A small image classifier, trained from scratch.
Training: batches of 64, held-out accuracy 100%.
Data: trained on simulated stained blood smears, 195000 training examples.
Rows from block 4 of a small image classifier, named by matrix and row number. Rows with one number within an expert belong to one neuron, the router's apart. Each number is 50 + 10 x the weight over its row's rms, rounded and kept within 0 to 99. All counts start at 0.
After each expert's rows are labels from the 100 images, of 14976, where the router gives the expert most weight on average: "top examples" is what is common among them. Only what is clearly more common there than usual is listed. The data: simulated stained blood smears.
# router: router (model.blocks.4.mlp.router.weight, 16x256), inputs 172-255
# gate: expert gate (model.blocks.4.mlp.gate, 16x128x256), inputs 172-255
# up: expert up (model.blocks.4.mlp.up, 16x128x256), inputs 172-255
# down: expert down (model.blocks.4.mlp.down, 16x256x128, transposed), outputs 172-255

# expert 0
router.0:58 57 46 53 41 42 36 63 51 64 32 59 61 51 47 41 54 69 54 47 38 43 54 46 44 73 42 48 54 63 63 51 57 46 59 58 40 37 68 60 49 50 28 68 58 24 52 64 56 59 51 53 54 46 42 48 43 40 57 47 52 56 60 52 34 49 63 31 57 59 38 55 58 64 45 57 55 49 58 33 59 69 40 66
gate.0:50 54 55 51 37 51 45 51 52 25 51 39 45 51 42 33 47 55 60 50 62 41 44 49 46 21 56 64 37 40 35 61 58 55 37 53 40 53 46 55 48 49 47 63 58 47 47 36 60 43 68 56 46 52 67 44 49 57 47 46 32 34 55 47 81 39 52 54 43 57 43 54 38 47 55 46 57 40 60 45 52 32 48 42
up.0:60 59 45 37 39 38 47 44 56 17 63 50 45 54 44 30 47 55 62 40 48 33 48 64 42 44 57 49 41 40 52 50 63 40 57 52 36 40 55 67 34 56 42 53 63 34 45 42 51 57 51 57 48 55 71 39 55 48 47 36 34 35 63 59 76 57 58 39 56 54 45 62 56 66 54 42 51 42 66 49 54 32 39 62
down.0:49 54 49 49 40 39 66 45 47 37 46 49 42 68 54 41 42 46 53 53 54 37 64 42 66 50 45 61 40 34 40 44 54 38 51 72 52 32 45 48 35 41 42 53 65 46 66 53 30 59 50 44 51 38 42 65 52 54 52 49 46 39 53 59 51 44 62 62 24 35 55 46 50 53 44 31 49 57 58 55 59 54 47 56
gate.1:55 25 55 51 49 41 46 37 55 58 60 51 39 50 63 42 46 48 62 55 59 35 58 62 45 43 36 70 49 56 51 48 40 49 55 56 49 49 58 47 52 42 50 56 39 36 48 35 67 41 60 54 48 46 59 56 32 39 51 67 59 71 51 57 74 47 31 60 58 45 41 55 54 61 42 44 32 34 66 47 75 59 46 55
up.1:40 59 52 57 54 43 60 51 56 52 59 57 22 65 59 45 48 70 52 34 50 49 65 64 51 58 47 50 49 43 46 52 68 49 57 71 48 33 57 54 31 52 55 68 64 48 51 54 49 55 69 65 53 62 69 51 64 37 49 36 51 42 35 54 58 62 48 47 50 54 53 48 53 58 50 39 43 52 63 47 58 36 44 46
down.1:42 55 42 60 47 47 69 57 54 45 70 58 58 53 69 54 61 53 48 23 48 48 38 67 49 72 63 39 48 42 43 63 65 66 44 65 48 40 62 42 54 64 53 40 62 61 53 55 46 71 34 52 51 65 42 28 50 56 34 53 56 24 30 42 46 70 56 38 29 62 53 37 50 51 50 36 28 81 58 63 52 43 56 43
gate.2:57 51 46 72 56 73 59 47 45 72 50 44 57 51 40 40 39 62 53 40 39 53 44 43 36 53 34 60 60 41 42 52 53 44 45 38 37 62 55 42 58 49 52 60 37 57 55 46 28 42 59 39 74 52 41 39 60 34 43 47 57 57 52 57 58 45 53 40 46 56 48 56 47 29 29 42 53 47 53 50 50 58 57 72
up.2:37 62 54 41 50 37 57 59 64 30 59 39 47 53 62 37 48 45 45 51 66 53 63 53 62 47 61 47 43 53 58 52 41 45 54 59 53 33 46 55 40 40 54 47 68 44 39 48 71 55 54 71 43 44 66 52 35 67 53 61 40 35 52 50 46 52 52 61 45 56 44 50 44 66 66 59 53 46 47 55 46 40 49 44
down.2:39 61 48 47 49 56 45 56 49 30 54 52 23 53 63 74 40 21 54 55 41 57 51 61 49 49 55 61 52 39 50 37 36 56 71 52 65 49 49 60 54 47 39 65 52 24 52 48 42 55 49 44 53 54 42 57 56 45 56 23 38 33 43 55 41 55 72 60 41 40 40 56 40 67 46 54 48 48 41 44 58 57 57 55
top examples: crowded; band-shaped nucleus; lobed nucleus

# expert 10
router.10:48 50 55 48 52 59 41 49 42 49 53 54 55 43 51 40 48 67 53 44 54 42 45 50 48 67 47 56 59 67 52 53 55 54 56 65 53 44 68 57 64 43 43 55 52 58 50 55 59 61 62 50 64 51 66 73 54 50 56 51 53 60 47 50 44 64 60 52 72 43 42 56 61 57 52 44 52 60 64 67 59 45 48 57
gate.0:69 62 45 58 54 51 59 29 60 46 62 50 58 50 69 50 47 46 54 53 53 51 41 41 51 40 48 51 60 68 57 44 50 44 56 27 38 42 40 57 56 40 39 48 51 47 29 34 40 35 59 18 39 60 41 48 46 53 32 37 60 36 71 56 37 42 59 34 58 62 46 41 43 67 51 49 35 40 34 37 49 68 65 52
up.0:50 45 60 44 64 46 42 53 49 45 46 48 45 60 32 63 55 52 42 55 51 58 53 56 53 60 56 59 30 33 42 42 52 51 35 61 70 44 44 47 39 55 52 48 48 57 60 64 49 58 37 77 65 38 46 44 54 61 63 55 35 53 36 54 59 46 38 50 36 29 44 51 42 50 39 43 58 63 48 59 40 39 40 42
down.0:49 46 57 62 36 48 40 59 46 49 30 47 43 43 45 39 39 49 60 55 70 44 28 48 54 48 39 44 45 38 50 47 43 43 58 57 43 47 45 67 63 39 47 50 53 58 78 52 69 47 49 60 44 59 56 45 50 64 66 49 44 50 52 47 34 43 50 67 44 53 34 30 56 47 43 35 50 34 46 47 56 36 49 50
gate.1:49 58 56 55 55 50 58 35 54 60 47 44 43 60 49 71 45 43 49 64 39 55 47 44 51 44 55 36 58 33 49 30 50 60 52 47 54 51 33 54 46 55 42 55 44 44 59 51 49 56 43 43 40 52 51 33 56 58 45 50 33 39 40 53 39 40 53 57 25 51 60 44 40 42 52 44 62 49 26 48 36 60 37 59
up.1:51 49 40 34 54 56 59 32 31 48 40 44 58 46 61 34 50 43 51 52 49 60 70 45 52 21 43 39 55 67 31 51 34 49 28 44 53 53 50 46 49 44 49 41 50 45 50 37 55 36 56 48 45 38 52 66 49 47 54 68 53 54 54 64 41 52 40 41 32 46 41 48 44 42 70 44 52 45 54 68 46 55 48 58
down.1:45 44 40 62 38 53 53 50 55 49 53 55 57 38 47 49 58 47 39 53 58 55 63 48 36 60 40 60 44 58 55 55 44 34 59 48 60 54 73 40 60 64 60 46 49 54 51 52 38 39 53 55 47 49 53 49 58 56 48 50 64 46 54 55 48 44 57 64 59 55 44 63 57 66 32 52 36 48 42 58 56 59 56 48
gate.2:31 61 51 69 46 38 40 49 51 40 44 37 40 52 38 70 58 47 54 56 64 57 53 53 55 49 68 49 40 56 50 42 39 60 41 55 54 52 53 41 55 47 34 29 67 44 60 56 52 40 59 52 52 55 50 33 27 65 42 39 48 40 53 33 39 48 60 57 42 53 49 42 60 34 54 53 59 46 42 48 42 49 48 34
up.2:53 38 56 58 43 53 55 40 44 50 28 42 49 57 49 50 33 38 49 53 55 45 41 36 63 47 60 44 45 48 51 44 52 77 37 64 67 46 39 52 44 44 61 52 48 48 56 50 39 50 43 44 53 63 57 53 40 44 54 23 41 42 49 36 54 57 46 47 39 44 49 18 48 49 48 41 59 37 41 52 70 48 43 60
down.2:43 40 63 56 49 39 46 73 52 54 42 58 46 48 49 56 57 46 55 52 52 43 45 69 37 37 55 54 35 55 42 52 47 63 56 35 65 51 55 69 64 65 53 49 36 50 41 58 50 45 53 59 62 41 49 51 58 47 53 38 52 50 40 53 55 44 43 52 48 45 46 59 59 49 53 52 38 36 51 63 39 41 29 34
top examples: lobed nucleus; kidney-shaped nucleus

# expert 3
router.3:39 47 64 45 46 47 35 49 57 67 45 50 42 46 48 54 58 45 47 43 51 36 39 54 61 66 40 34 59 27 61 48 56 60 67 53 53 52 63 51 51 43 64 46 30 40 48 68 46 47 34 60 45 46 49 50 48 39 56 64 42 60 43 40 35 60 54 60 41 54 41 48 39 42 40 39 47 49 62 30 54 42 32 38
gate.0:32 58 53 57 47 50 43 60 49 60 58 61 36 50 40 68 49 46 54 29 36 38 47 70 57 61 56 40 52 33 57 46 64 58 53 56 45 45 59 52 48 62 70 55 35 50 44 65 49 53 56 43 36 51 38 21 65 46 46 56 52 55 34 55 47 59 57 41 38 57 48 49 52 35 42 47 63 57 54 59 46 39 36 43
up.0:30 54 53 60 56 52 46 60 42 66 48 48 27 55 43 71 49 51 42 35 31 33 49 70 63 57 59 31 57 34 54 47 61 65 43 54 42 40 65 45 51 56 63 49 33 47 52 72 49 54 57 42 37 45 41 27 53 40 48 45 41 50 32 43 50 63 46 35 40 52 50 37 52 35 44 45 57 62 54 48 31 44 44 50
down.0:56 49 37 46 43 55 33 32 48 45 52 45 59 37 60 36 57 46 46 35 48 52 54 45 58 54 51 42 62 37 62 27 36 61 38 62 54 57 59 42 41 42 58 58 60 59 58 48 53 57 59 59 60 51 56 50 42 52 49 57 51 61 54 52 55 51 46 46 50 55 59 48 56 60 49 47 49 59 58 57 56 53 55 47
gate.1:52 70 27 58 55 41 46 47 37 41 39 59 64 44 40 45 69 43 42 36 45 43 52 51 44 42 56 49 49 34 40 68 50 56 28 62 47 48 63 40 48 63 52 44 61 55 55 28 47 46 64 53 45 44 32 17 44 40 49 44 62 41 59 37 61 53 45 39 30 63 41 60 47 55 51 49 56 52 39 57 56 57 43 43
up.1:57 51 39 72 59 55 36 39 35 53 45 44 63 45 62 46 51 37 43 50 42 38 39 37 56 46 53 67 52 39 41 56 43 69 31 55 29 56 56 40 52 55 48 46 44 57 57 52 34 49 60 53 66 43 41 31 42 37 52 53 56 56 57 44 47 44 52 55 39 68 33 46 56 55 65 57 55 47 44 54 67 68 40 75
down.1:75 59 41 67 52 45 67 49 31 59 45 48 39 43 63 43 61 49 47 58 43 51 40 43 40 50 35 49 49 57 56 64 51 53 44 48 59 57 31 62 52 49 57 39 43 42 56 51 39 38 48 57 51 38 61 64 49 36 47 52 45 52 59 56 51 52 52 41 32 66 56 42 39 60 42 26 52 72 43 48 55 55 54 50
gate.2:48 60 36 51 49 50 61 43 52 46 73 41 42 64 53 58 52 45 45 56 42 52 52 43 40 31 57 52 47 42 36 42 50 47 49 39 56 53 42 49 25 41 28 58 65 52 59 53 36 45 41 35 37 73 54 34 53 68 41 40 47 28 54 49 49 45 46 38 51 49 55 47 48 55 59 52 58 51 25 59 44 60 50 57
up.2:58 52 52 40 50 64 49 53 51 44 53 52 44 55 45 38 64 42 48 54 38 62 54 46 54 70 47 58 48 43 38 57 65 47 39 57 54 60 40 53 44 60 54 53 44 63 51 55 50 49 62 73 59 36 48 52 64 39 53 64 45 53 47 52 60 50 42 47 36 47 45 56 51 32 59 41 64 61 37 52 57 42 46 48
down.2:64 47 59 56 43 41 55 26 54 48 44 60 38 49 46 36 48 50 30 62 67 60 46 35 67 39 61 58 65 47 51 59 38 42 54 27 70 50 41 55 51 35 48 58 38 47 47 35 40 51 39 27 40 66 49 59 50 52 54 42 58 43 40 46 45 48 47 67 56 54 31 38 51 65 46 47 43 42 47 47 59 31 42 49
top examples: dark grains

# expert 15
router.15:36 50 57 40 38 47 41 44 37 41 23 35 56 50 46 47 61 56 56 31 27 46 41 33 63 53 65 49 64 53 68 52 42 75 49 57 72 61 52 24 44 35 66 49 62 68 69 57 55 62 43 67 54 52 64 50 48 59 60 48 37 51 55 28 32 45 59 43 43 46 55 50 47 44 57 49 47 54 59 66 56 55 60 66
gate.0:54 60 37 71 44 47 50 60 35 47 48 51 56 36 68 49 49 31 51 45 34 50 40 45 43 46 67 61 62 30 56 59 58 68 33 52 58 53 37 40 37 41 55 67 52 49 55 43 64 63 33 61 53 69 58 26 71 64 42 47 55 57 53 39 58 64 54 37 54 54 51 34 35 54 46 40 41 66 29 51 55 45 60 55
up.0:61 62 33 68 44 50 41 56 33 44 56 45 59 42 62 46 50 39 41 48 39 46 40 46 33 46 56 61 60 31 51 59 55 67 31 55 52 63 38 41 35 45 41 60 46 45 55 50 69 62 48 64 54 62 46 22 69 63 43 50 48 49 56 32 49 56 57 42 58 63 51 43 31 60 38 48 35 69 25 55 61 49 49 60
down.0:46 60 52 67 60 65 58 65 56 49 57 44 30 50 45 58 36 43 52 40 48 47 80 51 46 49 40 42 39 46 42 71 66 44 36 54 45 49 78 41 26 64 37 51 64 54 55 50 45 62 59 59 66 50 45 43 62 42 47 30 31 54 64 57 59 56 40 42 54 71 48 57 51 50 41 41 59 57 53 60 44 42 58 51
gate.1:41 62 55 55 45 48 48 60 49 48 35 52 59 31 72 50 40 52 49 50 46 41 37 47 46 46 41 39 48 28 73 47 50 75 34 53 52 65 54 51 47 46 63 55 42 45 58 42 58 59 46 70 37 61 59 33 58 73 54 51 37 43 47 46 50 69 45 40 55 40 36 51 45 50 56 40 31 51 47 53 37 45 48 52
up.1:49 57 52 45 41 51 35 48 43 41 34 53 48 44 55 37 39 53 47 42 46 44 25 35 36 51 45 44 72 32 78 53 42 65 50 44 56 61 45 47 46 35 56 64 41 46 32 48 62 62 41 55 46 51 70 48 70 65 66 53 50 39 53 37 58 69 60 39 60 53 54 46 31 53 53 53 30 55 48 65 42 47 55 66
down.1:35 70 56 52 48 56 49 73 47 54 49 68 61 48 52 38 48 49 49 42 52 46 53 50 30 50 30 44 37 40 41 61 45 50 47 68 37 65 72 57 43 71 45 44 75 47 51 34 67 51 48 54 65 30 36 54 52 55 51 53 47 58 40 56 48 45 49 25 52 64 27 38 34 46 27 50 54 54 56 53 56 42 50 47
gate.2:40 56 47 61 56 46 32 43 51 51 61 57 42 46 65 57 54 43 49 31 67 54 54 60 52 44 58 51 28 46 57 65 51 51 34 50 46 56 60 46 36 50 59 58 56 53 45 54 45 50 56 55 59 47 49 40 45 64 43 52 54 42 39 45 56 30 58 54 29 60 58 61 52 54 42 50 59 49 52 57 56 49 46 35
up.2:44 47 30 56 41 52 53 48 41 58 50 40 45 62 57 47 44 65 52 46 58 53 64 57 61 49 58 43 36 54 54 64 37 56 51 53 49 44 61 48 31 52 52 49 57 55 47 39 44 56 56 47 41 59 60 56 51 43 51 43 51 29 54 44 49 37 46 41 39 59 49 38 43 65 38 62 73 45 52 63 54 50 56 50
down.2:32 52 53 54 40 65 57 58 44 55 66 41 60 30 40 56 38 38 49 50 55 50 58 66 45 49 46 47 70 60 31 55 65 36 42 58 54 53 58 32 45 42 68 57 64 51 54 59 51 43 53 53 68 43 58 52 60 61 42 33 73 53 52 56 46 31 41 59 53 33 61 51 46 36 43 46 60 60 66 47 53 44 38 44
top examples: round nucleus

# expert 12
router.12:50 57 58 37 32 56 62 49 57 43 55 41 53 56 33 56 31 48 51 61 47 57 57 36 46 61 56 52 58 66 35 49 60 44 58 57 51 49 45 57 41 43 31 57 49 45 43 67 65 68 33 64 51 29 47 59 64 53 54 49 37 55 56 51 51 55 49 39 64 44 58 57 35 60 30 57 56 63 38 62 44 53 56 62
gate.0:38 40 68 39 45 61 62 65 40 49 39 52 56 54 54 63 51 41 79 57 37 56 55 41 57 41 55 51 61 45 55 46 59 49 49 51 43 56 34 37 44 50 43 40 38 50 46 43 51 32 47 53 69 48 37 39 38 37 55 49 42 54 43 37 60 37 45 76 36 47 52 45 49 37 47 44 52 27 58 31 46 44 47 58
up.0:42 47 62 44 40 59 69 63 48 32 39 46 40 56 43 45 35 38 62 50 27 48 58 35 63 52 61 37 66 50 36 35 55 38 63 56 41 46 34 28 41 35 49 49 59 63 51 49 62 64 40 52 42 41 40 51 59 39 61 50 47 43 72 56 37 53 58 64 40 33 51 44 54 37 55 55 46 54 30 42 53 57 62 62
down.0:56 53 65 59 55 66 55 69 65 54 55 57 60 45 41 52 48 59 37 47 53 36 52 43 53 57 33 49 29 48 55 42 67 52 54 48 56 33 68 69 61 46 61 40 57 67 55 61 47 52 61 38 45 48 37 47 52 42 35 52 48 52 31 32 45 47 37 50 51 52 45 49 65 54 46 58 47 37 69 47 40 58 40 39
gate.1:56 57 68 47 40 55 46 61 42 63 55 44 38 45 41 52 45 61 64 57 45 42 61 50 47 21 57 44 52 73 65 55 48 42 68 35 47 30 46 58 65 54 52 34 47 55 41 44 48 47 58 53 42 36 48 61 28 36 55 45 43 47 40 77 36 49 57 57 49 41 44 39 54 46 50 43 37 41 58 38 53 79 54 52
up.1:45 66 39 34 40 59 56 41 70 65 49 49 57 49 48 43 38 51 55 69 47 49 64 36 74 62 48 42 50 63 45 50 56 28 64 49 37 51 53 44 69 67 47 37 44 59 43 62 45 51 61 50 28 38 47 55 41 31 68 50 63 48 58 51 43 69 54 38 52 49 55 71 58 54 59 58 49 44 63 44 60 58 49 38
down.1:62 66 35 51 49 44 49 77 57 58 59 47 61 56 62 56 43 55 44 52 39 58 50 47 66 61 52 47 46 62 36 63 63 49 46 58 58 52 68 56 36 48 45 74 65 60 51 54 41 45 62 44 47 56 59 61 48 48 24 29 60 54 51 50 46 48 50 48 36 67 35 43 42 58 37 52 43 64 46 48 50 51 35 56
gate.2:57 45 63 51 51 35 47 62 49 68 52 77 45 59 59 40 68 70 52 47 50 40 42 64 45 50 34 50 54 38 71 54 31 47 54 45 42 54 51 50 61 57 48 51 56 47 60 56 29 37 73 59 73 56 58 48 35 47 65 43 38 49 42 54 55 52 32 55 52 53 42 46 61 32 60 35 46 41 65 43 68 38 42 44
up.2:62 63 48 66 33 42 37 48 41 60 40 62 27 51 59 49 46 45 40 53 50 51 52 42 58 43 53 48 41 36 52 42 45 35 48 53 31 44 43 52 42 67 33 40 59 54 65 42 59 55 50 45 54 47 47 57 66 59 58 42 47 48 62 70 46 54 64 36 43 67 31 23 44 52 61 34 43 60 47 49 45 62 36 61
down.2:43 48 52 42 62 66 62 58 45 59 56 55 46 44 41 57 54 58 42 50 56 48 49 49 45 52 37 59 56 51 40 47 50 42 45 50 56 58 61 47 42 69 61 51 41 48 51 40 38 53 70 49 37 42 27 44 56 59 47 46 64 46 41 51 43 57 65 58 50 39 68 57 54 40 54 38 46 57 62 50 38 46 40 57
top examples: no large cell

# expert 11
router.11:47 33 44 53 43 49 49 58 57 49 54 50 43 47 38 57 34 48 39 65 61 43 52 44 43 60 48 73 46 64 40 44 39 38 56 40 59 43 58 63 38 61 47 60 36 46 39 37 64 46 44 29 60 45 45 57 49 60 49 50 40 59 57 59 58 37 27 67 73 44 38 66 42 59 48 57 43 47 56 60 55 51 60 61
gate.0:60 61 57 38 61 80 67 52 36 42 51 53 47 39 41 53 45 41 61 46 39 56 55 45 54 44 37 61 55 42 40 50 62 47 20 61 45 53 33 53 30 46 44 54 45 50 57 61 44 44 49 67 68 46 52 50 62 41 68 50 51 48 40 60 32 63 41 48 38 52 74 44 47 37 66 36 54 61 40 47 49 39 33 44
up.0:43 35 53 60 45 51 45 44 46 37 63 53 33 44 46 25 55 50 53 44 53 52 49 48 46 46 38 55 58 43 40 49 47 45 50 52 58 51 36 47 49 46 48 57 38 50 53 41 58 50 50 42 64 41 54 51 67 55 56 45 31 53 49 56 50 58 56 62 61 70 47 53 49 48 37 60 40 50 41 58 71 61 42 59
down.0:39 50 39 47 51 70 56 52 56 53 34 44 41 57 65 36 42 61 43 51 53 41 52 45 55 42 55 41 54 38 47 46 43 35 49 59 37 48 45 57 29 50 35 31 57 47 66 49 59 40 49 39 58 73 29 50 45 69 55 36 55 64 44 51 52 73 63 66 59 68 76 38 45 42 47 35 61 43 55 53 44 45 38 49
gate.1:50 49 55 53 35 28 43 49 46 49 27 45 37 36 42 56 46 50 59 44 50 48 35 39 53 30 56 45 66 38 62 53 36 57 74 39 49 65 42 56 64 41 62 45 43 66 56 57 57 50 36 53 42 60 67 44 58 68 60 64 39 53 53 54 44 59 51 62 55 37 42 27 51 50 43 41 50 33 59 47 59 55 58 52
up.1:35 52 62 59 50 57 57 65 46 61 37 26 49 46 36 64 34 46 61 62 55 56 72 55 57 41 65 54 47 48 65 53 48 63 56 58 49 58 42 48 58 57 50 67 37 54 63 50 61 57 50 42 35 49 59 49 51 63 30 39 45 48 42 41 36 69 48 56 49 51 51 59 49 38 48 54 40 35 68 44 40 51 51 60
down.1:41 54 43 57 54 50 47 61 43 36 52 47 58 40 59 35 53 42 47 54 49 55 59 57 46 43 58 48 56 46 54 53 38 47 60 46 51 69 50 51 53 51 40 52 74 58 68 41 67 51 61 48 65 54 62 41 62 74 35 52 28 67 57 46 62 76 57 44 64 62 62 64 57 40 43 38 65 44 38 42 67 44 52 55
gate.2:50 50 58 19 61 43 48 44 32 54 34 43 59 43 50 45 56 43 34 43 48 43 42 47 67 44 47 38 49 41 36 64 41 39 31 47 56 71 43 40 38 46 67 47 62 51 33 56 50 60 55 61 54 54 57 40 48 56 59 66 42 43 53 47 53 44 57 47 35 44 63 36 39 25 59 51 54 58 61 51 46 32 44 43
up.2:48 47 52 56 48 34 67 63 67 67 67 54 52 56 52 63 35 56 71 50 60 62 78 64 49 58 63 62 51 52 62 53 53 68 53 46 35 51 69 50 62 59 39 50 45 50 68 64 52 46 54 46 42 44 43 56 40 44 30 52 43 62 45 45 34 63 46 61 62 50 36 52 61 78 41 60 46 39 49 43 52 63 65 48
down.2:52 56 40 55 49 68 45 46 49 64 61 53 50 50 44 38 50 54 54 48 44 46 61 48 65 60 73 61 55 56 31 59 60 34 49 44 54 45 49 41 41 55 57 64 42 44 29 61 56 38 56 66 61 53 29 52 47 38 39 51 61 33 51 34 55 31 40 64 32 61 47 73 40 55 54 70 45 51 50 46 58 46 41 68
top examples: kidney-shaped nucleus; crowded

# expert 9
router.9:43 30 54 50 38 45 54 65 40 44 55 46 53 44 30 56 39 60 60 41 38 43 49 56 41 54 52 49 48 57 49 52 52 57 71 61 63 36 70 47 42 55 61 61 42 56 61 60 57 55 59 53 41 38 56 51 38 43 34 45 42 69 36 44 55 62 57 60 69 40 63 61 32 52 47 51 52 40 58 62 45 42 55 62
gate.0:43 55 45 78 40 43 39 41 64 53 55 58 59 44 64 37 57 66 50 42 57 53 61 63 51 37 54 40 58 39 51 57 42 40 61 46 34 48 44 59 48 49 40 30 60 64 51 62 50 48 45 31 34 72 62 49 47 60 31 44 55 38 66 56 42 52 59 45 52 53 36 45 53 58 30 47 34 25 59 32 58 40 54 35
up.0:44 57 52 73 33 39 34 42 60 47 50 47 63 43 70 37 59 57 54 57 55 45 50 43 40 38 48 40 52 31 59 56 38 47 64 51 38 51 46 61 58 53 46 34 51 66 56 46 53 43 38 45 39 65 65 50 49 75 32 54 55 62 60 54 34 53 62 50 53 59 41 35 61 67 35 44 40 40 70 26 50 45 70 30
down.0:43 67 51 57 50 48 50 66 39 46 39 61 62 26 57 38 57 70 48 36 50 65 54 57 47 48 41 48 51 44 43 62 48 56 45 44 33 55 51 42 65 59 47 41 64 50 41 45 63 35 65 53 61 62 46 54 48 59 60 56 59 55 48 46 36 76 42 38 47 41 44 61 61 49 27 47 47 42 63 46 53 54 55 43
gate.1:49 68 38 52 54 43 47 55 49 41 56 64 45 56 65 49 54 43 56 48 47 46 41 52 29 34 60 54 27 29 46 58 42 46 46 43 51 41 51 59 49 49 53 53 36 46 50 30 43 42 53 37 25 46 65 27 47 49 47 56 39 39 56 53 59 44 38 52 50 59 38 53 57 51 30 38 53 61 58 49 29 43 45 45
up.1:60 54 48 70 48 47 46 55 54 35 49 41 41 62 53 48 42 39 65 61 34 42 31 52 47 63 60 66 57 44 44 44 45 61 34 62 52 42 45 53 45 42 53 55 31 38 60 55 57 66 72 54 41 55 42 40 51 58 52 55 48 62 47 30 60 53 53 41 67 49 57 36 53 49 48 47 79 61 53 43 47 45 39 66
down.1:42 44 53 61 32 57 38 62 48 42 56 39 44 47 52 63 45 48 41 44 66 46 45 57 56 31 52 42 56 44 52 52 58 57 56 63 34 56 53 67 64 46 54 37 62 50 55 53 50 54 57 49 22 57 38 47 53 69 40 51 47 51 54 72 26 44 49 38 61 28 50 45 68 53 35 34 46 46 59 46 26 66 36 43
gate.2:26 59 44 74 42 45 37 37 58 53 62 59 56 56 68 43 48 46 50 45 51 58 59 68 58 42 48 30 56 36 60 68 37 66 51 60 51 51 55 50 53 51 50 58 46 47 55 47 56 48 48 39 42 55 70 35 46 70 42 41 44 34 45 51 51 48 55 43 49 42 52 38 52 66 31 67 45 64 49 51 60 70 70 35
up.2:62 54 54 33 63 52 58 46 63 56 54 37 43 50 44 46 64 55 58 48 38 59 41 44 41 64 47 36 40 56 54 44 63 36 50 51 39 43 49 61 50 51 56 39 55 41 51 55 45 67 51 57 50 34 35 54 61 43 68 73 30 53 36 48 49 59 42 35 55 58 58 64 54 43 45 51 54 52 45 45 29 30 42 54
down.2:60 54 39 48 63 47 54 52 42 63 68 54 43 53 69 53 63 29 53 63 34 52 61 28 67 47 43 48 23 63 47 56 35 51 49 54 49 43 43 42 30 45 41 54 56 40 52 54 47 41 39 35 53 55 46 61 46 36 60 36 35 46 57 49 44 46 33 49 48 47 37 36 43 42 44 47 53 57 39 41 52 56 36 53
top examples: kidney-shaped nucleus

# expert 6
router.6:71 42 54 56 48 43 59 50 56 42 49 40 36 46 70 65 54 31 67 58 59 64 60 45 54 49 46 42 32 62 45 55 63 37 56 58 64 53 50 55 63 50 59 56 53 51 50 41 49 42 46 51 30 43 40 67 44 43 53 65 64 38 47 48 52 30 70 56 22 51 48 45 43 67 51 44 44 56 46 35 43 55 62 36
gate.0:34 67 37 45 53 45 53 46 57 41 47 55 65 59 42 57 42 52 51 36 45 56 39 55 53 46 49 36 55 39 49 46 52 45 53 48 23 45 58 53 55 46 46 50 50 47 40 50 52 64 76 46 50 65 36 27 49 55 66 51 58 35 47 48 50 49 55 45 64 51 61 50 56 37 44 51 55 39 66 53 38 35 55 61
up.0:33 45 51 47 38 63 45 59 58 52 47 37 43 53 55 37 37 31 39 51 52 55 45 59 57 48 27 39 50 33 46 31 65 56 39 56 56 72 55 57 39 62 61 64 63 55 61 43 65 70 37 83 41 49 48 43 78 53 52 65 58 57 45 47 70 47 62 41 60 49 51 62 52 40 49 51 51 58 37 63 50 43 51 53
down.0:45 65 60 44 59 57 48 62 36 66 43 67 54 42 44 34 63 49 54 35 27 35 53 48 34 58 52 50 42 44 48 72 47 53 51 51 38 47 59 49 69 46 50 43 50 47 45 47 40 47 76 55 33 45 53 54 60 48 51 46 45 54 36 43 45 65 54 40 39 74 43 38 38 35 56 37 49 53 52 63 44 47 48 38
gate.1:38 58 53 45 56 42 36 52 38 45 49 60 59 48 49 46 54 41 44 41 42 37 37 56 69 46 57 32 63 17 51 61 40 56 43 52 53 51 46 52 55 47 54 54 37 62 45 49 46 66 45 52 37 64 51 32 60 58 52 60 42 55 35 42 61 60 53 51 39 46 31 47 40 35 48 34 47 51 49 65 53 26 32 42
up.1:37 36 45 42 45 54 44 57 33 28 44 48 52 29 41 48 69 31 45 68 50 47 60 44 49 65 43 42 53 39 35 61 49 48 53 53 70 66 44 31 69 58 67 43 51 42 60 35 39 42 60 63 63 36 55 42 68 44 41 59 50 66 53 50 56 56 52 60 36 52 43 43 47 36 60 41 47 57 54 59 62 33 65 37
down.1:57 48 48 48 44 42 46 50 56 66 39 46 66 37 56 50 62 42 70 57 50 51 35 38 57 32 67 52 62 59 55 48 55 55 64 46 43 51 53 42 43 57 53 54 45 54 42 52 64 45 42 55 52 38 53 56 45 45 47 64 64 57 40 37 47 40 61 55 44 40 39 33 53 56 65 52 43 49 62 44 74 52 64 48
gate.2:42 39 53 38 48 65 38 43 56 42 38 44 49 61 43 50 39 36 37 52 64 45 52 39 38 42 32 60 46 56 51 43 40 48 52 59 52 56 50 48 40 50 45 50 69 57 60 54 62 42 41 63 54 50 62 51 42 48 65 60 42 55 57 58 60 28 62 49 47 47 48 48 73 57 53 57 49 49 44 67 50 63 57 45
up.2:58 53 55 66 41 39 52 60 52 61 55 49 56 44 50 50 60 54 61 42 32 41 51 53 69 76 67 47 54 47 47 52 49 52 51 51 49 48 67 59 60 58 53 38 49 49 41 52 44 57 66 41 53 48 46 47 47 41 27 41 51 48 43 33 48 63 39 62 55 59 48 44 29 37 44 47 59 49 53 43 48 33 38 66
down.2:56 61 34 56 42 40 53 53 46 61 58 59 37 48 53 51 57 53 66 47 36 61 53 57 65 58 52 52 40 63 42 77 59 43 58 49 49 39 53 45 46 59 46 52 57 55 54 54 51 52 44 46 39 55 57 58 45 53 40 71 55 53 43 41 49 56 52 38 50 53 41 54 50 60 36 56 39 68 48 45 64 49 73 49
top examples: kidney-shaped nucleus